config.toml
dataset = "histories of elementary cellular automata, time running down"
image_size = 48
crop_scale_min = 1
horizontal_flip = false
arch = "vit"
norm = "layernorm"
activation = "swiglu"
parallel_block = false
num_experts = 64
moe_every = 2
patch_size = [8, 8]
optimizer = "adamw"
epochs = 10.5
Rows from expert 0 of block 3, named by matrix and row number. Rows with one number belong to one neuron. Each number is 128 + 24 x the weight over its row's rms, rounded and kept within 0 to 255. All counts start at 0. Numbers have three digits each. After the name is the row's rms in percent of the matrix's.
# gate: expert gate (model.blocks.3.mlp.gate, 64x48x192), inputs 64-127
# up: expert up (model.blocks.3.mlp.up, 64x48x192), inputs 64-127
# down: expert down (model.blocks.3.mlp.down, 64x192x48, transposed), outputs 64-127
gate.0 103:129129174177145139049180132136152149157138096189109097115125078162127132077103114123151078119120094104133132153136149127140139137137135061096126128152133121079126122121156124126111084125096109
up.0 097:095097202149089150082149128119143152143127094140111105108102095116131114108103105143100108145158109108162129149151141166107131133169180078152086136140144117145066143172117123143115133171111130
down.0 096:147118122177123135120156126118083108089105116114130123077137157128129140099109145122132142134125129127116101163113151115154120109139189167165110090119131070139130149128112113096166145122173134
gate.1 071:133111086148104158177132153151121155087121106130176133150084104094159125168119129118142110121138143134125091119125146129108100143108125123150105160153121134163110152124121121118106135094092092
up.1 075:123094161086143139142127124086146082144167160106126127137149180146120140086127098126134128098116113150155115134150101111124136126165151133152133099129159160119149079106117150135089125159116108
down.1 088:104110136104150130134091139130145116109143176161121095143110105124128095096122119172098133152166104120157081114099113138116122127125138096150110160127125136103129163129165139133151102118118143
gate.2 151:139133120145088136149120111138126173117133129161121174117121125137128131109082128142148146097136094123125104149118097132128140071097113152129140159115153072111126120094125153119138142103123118
up.2 158:142166111134107108155090104164113164116126153162135196129104136135103126121104126151136150132122094123130116146106087110149125074104128172096141167116132083137119132081129152099150129089126120
down.2 134:142145084190126144060118126172139134111098149139135122112119152150140154142143112107124105102132145105120167134104162133131146142101116120108108099164138119111128125131153146152065113118110081
gate.3 118:103114107114113097127086129169110092120166116136156112114131150182141096090149107111136121143106140098128135133110152130167164152152113142132140115089100171169116120142125129119161144150127148
up.3 109:088128114118103078136092147160138116100150139173137136151140160161144094088140121105150142144107120094139126126122150131148135141135125181143138120090096159162115135127142121127158148158124163
down.3 093:142128089116162108120089119130111144104179148128144156153148155145158124133139092111073149144120108083136117122079175157107130106119124170110125147147117129067139111123143059124080093105162134
gate.4 076:144130174123110112109144115097121098156137114167103061125152132132123096098167145119104134129129159131168166114126129141128125108082114115157080085141131146132142112109112150133121134102120120
up.4 073:116138164074126115103116113131160174114116126100090112145129110100085154144110147163146163140085168139156166125158144107120122132094122131113103049139160099160153168133131117106157131113131150
down.4 082:125147114162159099081094169129175113144099136105165151079137109173160075104145119079129110129136099102132145115114141138157137130164163180143121098126137149088103177065130114186084109135171125
gate.5 137:097160108122133154152141167145159178120117155091097096140119155113151135123115128104133103114074153142129124154108162127129145153162140105095155136109130146084112174135123078165085125137158134
up.5 137:131107131101110105124124103095090099129132126115188155139135111152096112105114127159110166145156109120122159083142107128137116084112125150156067123147132099182153104123132172092154109147133122
down.5 119:138070140043150155129184122104138147143106121160122104163125126152112158125127126107124114147147149138136103093148137113122135130140119122128128135144111166165170154125116105123159124098114117
gate.6 138:133099172113117094120125130105134093125142180109143119097150122107106097100122159112093136157158113135116143135121100152132117113147149144145146088159109139133149126137159101112133096177090114
up.6 131:145097166101124106148146126082113102111135177108163112090154115114128118122127151108068126157171114150146151152156075162135108133141139136147152092174128154127130151146178120111133112205098128
down.6 132:100108056133146113151137157179112083118121127127144201126137126179139092111098109126134118139138132093097112148118157126149139160119139158128147092131135141124087158161103081123119129139150106
gate.7 088:096140125115153143152087127107112088161151111110108113165175153104146109085154132113068092124129119148145131178114118125129101102102102110116159131153118101081156109127150116126115197116108155
up.7 092:142140126160122137144158150127130127103131112111188125132105129119132176127112154137140161144089148153115114067151112131162134113147137148116117109098150149171104137127151123139112111092132132
down.7 097:123178178107127146135125144126098153133093124155127131159114112099127101164108118130106145178128142156131110086134120146129153093171140113083125124107124157113157094131150163123113147125138134
gate.8 125:153123133151136153104173094117157134146149078170135125116112123119122145123127113137156142164100132112133085071116152119108165143111161118120118135151172088126104126124089141123138103105176168
up.8 114:143132136113162147100153090109137105143167100145125135123111135160121128101142080133180139140109118116114080074158160108131153149137129127135122107157165126119076130126108112102114124112124171
down.8 120:126131154137123096089125107149127111110086153100144153082171099135079124166116133134141117126130122109098122137134136133125103138145185090082144124168133158143130128130157140113146065139124151
gate.9 069:141113110114106136114132119120155116090074113179087140097093151150095118185142143150118088118116168135096133134099123149132107144117138102128121114139119121113139094090089114104125108131170075
up.9 066:083133158138097124133132129082105161166144118141125074129128112129114140155092105101116143135156128139153154092100136156142123100173176157116156142118119173119164129153116120142154132122124123
down.9 077:126125148153140099150119139089093129131101118144120095152139110107119123140105098118142154138115155150115129142096123087130137102114147122106098150171110156183145156182123110089153115178160158
gate.10 163:128157092134187127130123092178118117088106096104122166096101168127108120133135169160138128132099160130098128139102118089137117083173093136133094105106101138118134109100120131100137112109128076
up.10 170:141152092139183133122124092155134093076110095102121161104100169135122124132146165170141139131085156154097137139112123093161130111154097136147084099116090133138124111107126128107140078111129099
down.10 123:136174167151101109081090133092156129105142147115157133089176137133130109150169177123149118099156111107096144165153163128128162135143120103119109111152160126130152135125114166115059137119118079
gate.11 138:189141109157105166119158133169127128097081167132148163118122107114157158146124122135162177103116126152135137090107100130102132132116121127131159130124145100157099135123097137139154148108102140
up.11 146:067103135118141118113142084106157152173185102105101090133135184116079105101135132122108093161116124110124119166175136129149129136114106135118103105153128136111153120129146120122098125148143118
down.11 130:074149125115149162120110135110136145181176153125151150153126144109078147096120139114097100125145132126140137122124125101099070153134113104138125101167067152064141115123135127096186176101109135
gate.12 067:121095155123138108106100104126145140133187161143135104116168115145094143134126108150087139132171116114141167150159152159122104110116108126108127117186105090124143116159167157152079171141101108
up.12 074:118139128116109156158100107139112101083053108124101128137115135180124131108136155134143104151086149141084151084072099108138169134152141154135127125088112124143111122113116087151146086101149124
down.12 089:134119120134139169153145079086114127089131132165141122149128122120132141144102097132133105140132127184131134074114096125124111125135132135103101185121143132123143107118131155139144148097104160
gate.13 081:111121145119102077187164112101142115113116114133120136119140129101125128080117149148106104114163109136106113152157056112139108112129099160127144157129089141124194129112170107111102111181137122
up.13 082:123138146149146137153100132158105133136091096145154116134152165185115135120149126097141105134141148118119146106160131089111152138124118111174112147149102145154114111128134143124139138127077075
down.13 092:111110119123109150121074142114142216146141129136167096102158125124147116127110110108108134146131141157172119107147110110124067110134147131118133172132142108131137112094099164083117169108103131
gate.14 078:127140134122142153089118144116124155095123142105105147116161149084170136118120134150112154096127141149160103146153145095119138165139139143110099135086096156114129139117134124155143142132168108
up.14 081:118128126139140168107094123106155071125148147120144126125156170113146101114176115134141143119174116140158104125140128123143124161131172165152131132110115155151131100068144093151138128146138135
down.14 087:126156132142105107117165136148110128141094121111119146114144073099091130101153082086127118119150120117124155154141127124108123106090120163144102100154096105133179121192095113149157103094088152
gate.15 062:099091141144129104089084102106093139129139118106100162122136095096138150113140133124076110113153106093149116087142138145129103068104148128130175121126115142144131156122138145131094123144171148
up.15 065:121168134128110118189104136091167122076146136181110127124088157115138107150082156126146121126112136124140134134121103110143106139122094153104146176108125140124127138099091158121139077103111119
down.15 084:132147167130144161171119115139119142163129125105149118155121117137107172148152106144078135109151127102146114106125128139126103115138104132118145134116147162150143131109121093112163116159100126
gate.16 072:150104141096120085112097101074162117163169128148141065095131074144116136138183183100108099120171132139124092153113140103117141147170161094139115097137107143172152130177113152116112146176149113
up.16 079:131154087138084148096127126080132144082105131119103116117130141102120108154142115133110156143127156143142092147130120160135142131126145089120161125089135120147085119137144069121159138155131093
down.16 076:105131059163101107090111168114130108093113171107135130093111137118118103101159134133126123115138145095139131135147164086099127137153151132160118155118131095158097129119077125166180098106130165
gate.17 059:096096199106114132112154171094138169118117107113086144133115116115106138169113111133132082124092115092148112150125099131106114187141128130112115136106132111103131113149131166125104129144118113
up.17 052:126167104142102128159114144150095113096098126128088134132124155074147106108096108145153131147118101134138157141121128125110121125090100120141118125136137073115117156085100081156131086112147129
down.17 067:131127182086181120154112120123116092161125183112132163058124099144087124145111106117110162148123112149083137167107105104140133099131097118139137155102103115131132122154120134097110170143110116
gate.18 107:167114149147143127132124146148100171081125114132107154097107084126120137142112102116141101134135069103132119179099126170148130080116114142097173158153152100114134138145156135134116125100115089
up.18 114:086157107121148113124112087149148104142116116110155133162155163142137128119177107129150175153119185157104115098148147084133123159158105166151105119118134141116129115121090114127128129141147148
down.18 113:140122146099124151169079132118154119133139135119138147155107114122101128144125147120165098140134175138131130109151140124129076138128101139166121151091102176132108110130074121134171147112134154
gate.19 053:124127122135111088196134146157090145151131141089107098168137090161141131120138152113116152124124141111112080109108088151143109116130120119112143115111152158064143093142141119128141130111107105
up.19 058:107094130125118157114131137096136104120167134101119079117138094107120132139102170137132103177140128088097123163167147137138119141088141138119147133153159125128127126132116186152127116155108112
down.19 075:155134141100117149181111152110104154132202136161118164133143105121143121118126112119161130101150149151123161135112120121135077119100149115082134184145133139104136094114082149142128136108118115
gate.20 055:116149152115112113090102103141137136172133103107123115146159094115119104119130139124096095135125090074111101158138116131082048133135098143115121140108157124148173153144104136122125159095121114
up.20 051:131123118100122109141101108169121113138116086100116111099158089131130137115169066136149135146144098117126165142099159129109143131144126141133132109143140112142140143124130141112159127159138140
down.20 072:146117151116119145079134134123133144131127089134142122132134139144111078105136117101082124148148101148124085122125119113114171088103104129117100146125114127123143095121112152094080136164100134
gate.21 131:148116125165150087094120110118159104136169131133104139094146144112132094099112084138147142140109104102131090164127095147131132135123110136094129148125143164155125113120150123107154068134137114
up.21 122:161118113142157103105125091152131077131148148124095149110133157136134121084127090164166142153090101099133079158120129121140141126118106138102114129098136152177113126087130116114143090099138128
down.21 112:183109098151089115103134124098153158067163171116139155083151108108161079138128106094125102112156100137136119136136142161134094122074139126117149118144120073128150133143150111151079140145146138
gate.22 112:121110148116115092104139160121144139134156130130148123135130101165080127145120159103071122118145125099153168114119132148106108090099119137115162134136136151119162130138149131140159174132138126
up.22 108:116148094103098068128138174089145179143135124144167132132082167130116129153109152087061108128108171107120153088098109130129138098125102136125129142110108105148140160146146096108142161135133141
down.22 101:135122093140136149145074122138072134155139142110108151108155134132152076098108065117115151119142093100120111180097158175080113127161165120129142078087148128155113161088110127114155147111137151
gate.23 083:112138140107123100112152121127114181129106126145103123152102068137130137136098117124109131111059115074148137098153125111137121109088144112122120121105170171124094159134144133151156128122144165
up.23 080:107142106149117118109163127112082153120111123103110137157147088139148141105087086132146119081097123104082120115153113123131164109135130105125127164082158159101088157137109111149179102121140134
down.23 099:108150077212128102077130147101137120142167105112120111095166162107141138130119106159122103102154102092098114148146147141118151114121162138121142109099154139144128150142130091121113148157126100
gate.24 108:140160121159168144118114141200118155117082082151095161165117139153111169161129120135170141118127145126112121092115166113140128116098134160133108143102136104089078098098104123126168152068137122
up.24 104:081096169091092120148134138055155107129147196101117090083155143091133099086139124114100118126137103139160141138163120146101094141153143118127126112145137133130150142139143119145106082185148150
down.24 112:108132124090118155162119128118101141137177148142105121125108093139129181126085176143112148119147151145129127078136104136118091142098157156127158141118095127144165131092157095137139164110147166
gate.25 058:113108094153136129100170131074137101151121103128162108123149126117145132124108118159104145138130119115122112108101118093150090154115124129120097092171122152123138158119136149139117150122114122
up.25 056:161112141101086149171181102127135132108099123119081119097162137120162113149119118152132150123111099162124087132095140094072147094131105117098130152115114135119092080161140119135107126129132103
down.25 073:122143130140138123122142150186134156128065112114101125138100151138147079124146139170109135171098135134100145144132142115079089120145131140175132114134164105133140133099132122114146156157137128
gate.26 063:130172147063103182112112110119111117147085151126129125092139176067134166101117144134120099133142116102139145093114157132136099147127103173123132070111142130122129089105152152139121179114118153
up.26 063:185137117102112183096125166073142123081124120114082181126143111111155111108133162134131140116142130166155126154077088091104100113122146095121103133082092129139145135147120125127097128141159086
down.26 068:114158095137128125135124108141104080189133147136167116155073144094137113100118132170166118133126148116121164122112110118143123080102105111132096117149087133094126160167121170137166131135139127
gate.27 068:136161156124105132148178066135128112152113136096128098146116144103102158122154109122132122156110135121126114101139138172125109122104121135122119089149135157094127084127129104102111142134133119
up.27 072:085143138104104156097146158115145088128114104112127112126118140060125098130113088093129149133120147128143131084171136125103131147078096143123141093160151131165102110134134112102124108116133112
down.27 083:110134125149107150091126161154146125104088126144108108071155137127116107141096068066123111124138126093144166153124131123139136135164171140099143120163129086115146153133138115182111104142134125
gate.28 102:096117106140101128146152087177110134119130141100183142151064130162113178146138175155107151102107207144100144149115136132136132103127153129128114120098125140103096118104085111117104108141164090
up.28 100:099118104143102112125142077140112130142144120124178152122095119169117157125141149166119137130115169154099151157130129124153136107153165158144109126117095128130106120087107106123131083132163121
down.28 113:131137130169130110126169149117131095141118141142141147106133119127114146192120151167118106101119091149120123169188117131114134124164159117168143093150131142104124150090116147129121127180124118
gate.29 070:133135147138083131144137109183125115125101115117158163111131148163145149115141146157162119109112169132088156125137103085172114133138105110147081130123132171114107128085099156121127067193161131
up.29 072:160113090151042091138159082164150115149081110097168131095091141154136106100145117163155128127122117122117133132153085122131101107134127128135044169116150140105112103085120131119146113183144117
down.29 091:106106077150119133136120157164126108108113145129104162094181135117099123121150167122141123133146136074147137162135123123143132161188150139156103097110098102116105133087095133134132129145148106
gate.30 069:115166125157146118141133131100129103113142113167133136149115122204136126113114118137168159134099129108102124131128148152152156136133104125072109155091128077138143093154130160162208161124125122
up.30 068:129104113141118137142114158101095156114096115091114138125159110068134161143143162108074086140170154159154111158141150101103104119136177108153124165154154147115131158087127126140118136115146119
down.30 078:141093148133142131205128080173095125124106127163141133134132142126138122125121102084144130117144153115138147104127127119104077140097153147162092105101111129103135111085135147141095109115146179